A small image classifier, trained from scratch.
Model: 3.01M parameters, 24-pixel images, arch vit, norm layernorm, patch size [2, 2], layers 8, width 192.
Training: nadamw at rate 0.0024, 16100 steps, batches of 128, held-out accuracy 99%.
Data: trained on numbers of one to four digits printed on busy colour backdrops, 14.0 epochs.
Rows from block 2 of a small image classifier, named by matrix and row number. Rows with one number belong to one neuron. Each number is 128 + 32 x the weight over its row's rms, rounded and kept within 0 to 255. All counts start at 0. Numbers have three digits each. After the name is the row's rms in percent of the matrix's.
After each neuron's rows are labels from the 100 images, of 14976, where the neuron reaches its highest value: "colour at peak" is the nearest of a few named colours to the mean colour under the peak; "responds to" is what is common among them. Only what is clearly more common there than usual is listed. The data: numbers of one to four digits printed on busy colour backdrops.
# fc1: MLP up (model.blocks.2.mlp.fc1.weight, 576x192), inputs 128-191
# fc2: MLP down (model.blocks.2.mlp.fc2.weight, 192x576, transposed), outputs 128-191

fc1.479 101:178104130126130150130138139104114115154118079137132117124143105113126075160170107176057136136114152098171153107123191132117076127142089154129074115121155117099155165194166062043158116110194119
fc2.479 095:122129153127191114107099101168116120137111211098102150169108128121112200135095136122044131105081185107116147075079169114140129086131135152083079063094172162170082195134152146091089087118124105
colour at peak: brown
responds to: teal ink

fc1.213 075:166130121131105111125139019120096128188147152159166131127130134047135087109095112126178102165145129171093133181116068175153120171102114096120141168134215116159169124159143147149191105141077158
fc2.213 091:060157200132108106149126148090125122126140167070159133090111165134168138102173093129076191126186193156131166138102146145046141064161145140139075067112159142110099146084132180142085123118150135
colour at peak: black
responds to: on a plate; brown ink

fc1.171 096:100114146118159086156180074130155169094115133103181088160113151123103194098075129165187158128134152159100153156127103139147161097094120150141206089139135094148151153067085154181084110159100083
fc2.171 115:072140155118055153143114139113117133148108153197115127128144122149156102119132122102092103121168074093066147094115173140101151116144125116122010140142141155087097143129157098084117124136193128
colour at peak: grey
responds to: on a plate; green ink

fc1.331 089:091155072116175148110120086119080166121108084160176154141092076106127077138107169154157161126161186142141154165130128080087131143094089147185188135145141078170170169107124170088106120197096124
fc2.331 081:163168054149123153090123105097121130166168101156132132102118161096135099092119150114123187153177133144149126184147106110128107147113157161164107107185145123145191155136130100066108025145143121
colour at peak: brown
responds to: on a plate

fc1.246 099:092090070098103141134081129093155196076118166139115090104105143135135126124109113182086179099131174127110112087081092084065148110131127126120159067107100109119128175177080206100124099131113167
fc2.246 118:150091225133122125145134115113129131139146127104105139132063195079131128131126149114168111170136102117127156151155113169149158202121165141162123157174114128109150106148094134168087184123132112
colour at peak: grey
responds to: on a plate; pink ink

fc1.76 111:170159093119131139166105121119087151121114186147107134083113126092127068127096114106125106168097099155062078182115127111159098082127115088076121130165163114127136112128131203183184164107097180
fc2.76 112:159149080119109185133073199122114166053104183162134129099121123116139174070079129082133125137150088130137047081111104132112175174111164155083199080152116104153164116136117141095127167124114144
colour at peak: pink
responds to: on a plate

fc1.429 097:134126096135155100149114104115133119096133098113106176199096113109105153114150145211122148137173224098151189136098147171000156199132138160148150147104152142131124123116133108133118133127118127
fc2.429 109:199118123154120136154136079134127119135182096135145113169072119126101135086163137168155132149132126153108078139095139119075217168096148101159161090158091088200184163116148092099128132134191141
colour at peak: brown
responds to: on a plate; orange ink

fc1.59 101:156168083123135140099158061086074113164104087143169169162067108088107066119103171169113139158194152134129155104148160140081191136066113132154186139169152094155155182118148129141154142211098157
fc2.59 083:165143085064104089126155097086107132109186148118136126153093142070138108166152196137172159100123154188150161126125164156085156116106115134114197140141174125120166140143061073112111127122086095
colour at peak: brown
responds to: on a plate

fc1.383 103:102122103111142110135136091103117141134080083182155125162096107090142116114124144177100167145152160078125126121130137066056123156081119188149130105127126068193186143133136188120090107146141160
fc2.383 107:107122173113145129123097152154113171125128137073133110134109101126152169150105113175120115138127124136131050128121115146190141147121136123111067120048122152124056124135104121147218197107131149
colour at peak: brown
responds to: on a plate

fc1.16 144:137154120100154082198131159166150141170039154100130110108089065120124067161145105203087139133083108143060163148161106088152073106123090139123219146167150080100128122087108156106125165097117126
fc2.16 138:155154142123118125140088176113152124116109106124148155154123113146108141145098149172154137130134076141073127130135132143178091123135139117100103130129085118141109095160139097088220186115132138
colour at peak: grey
responds to: on a plate; blue ink; yellow ink

fc1.29 103:118119126126155117090123130105108135152079057191166153167093106088125095131098168184108153171174158117130142117054116067067144139115104151175149071142111055208174187099140149105127125168090147
fc2.29 108:166121134129140144101096112127179098189142134181123113127098119068124120052150159143154138124129116142103122161100140105144146137132107165114118151102163133164238135126123078085164080159173146
colour at peak: grey
responds to: on a plate

fc1.304 085:131151133133168160144134163108129098089133077131162160116124088135087121121109074131151089160111114138138136183112132168074107128144124149183104133111036112132117119129103183143143186160043122
fc2.304 094:151064105104160125124099054121165145111135126136106088146120110046123150127141196090137137107130126131140118118132102111177126135132123101143223099138164122076155134132126131189119080103149114
colour at peak: pink
responds to: on a plate; pink ink

fc1.513 099:217153100164120104096147132159124128107125179121115130146114133059171167156133152119156106128124139128160136098122142141126146158127147136142152079179255159140185094175146079116115070119154102
fc2.513 105:163114128106165085131145034097088137120119179124138126115124122103151126211144142121111156107121192120162047175140136154119113134128120138058110062188141153149159173159106124148102112132146123
colour at peak: black
responds to: on a plate; white ink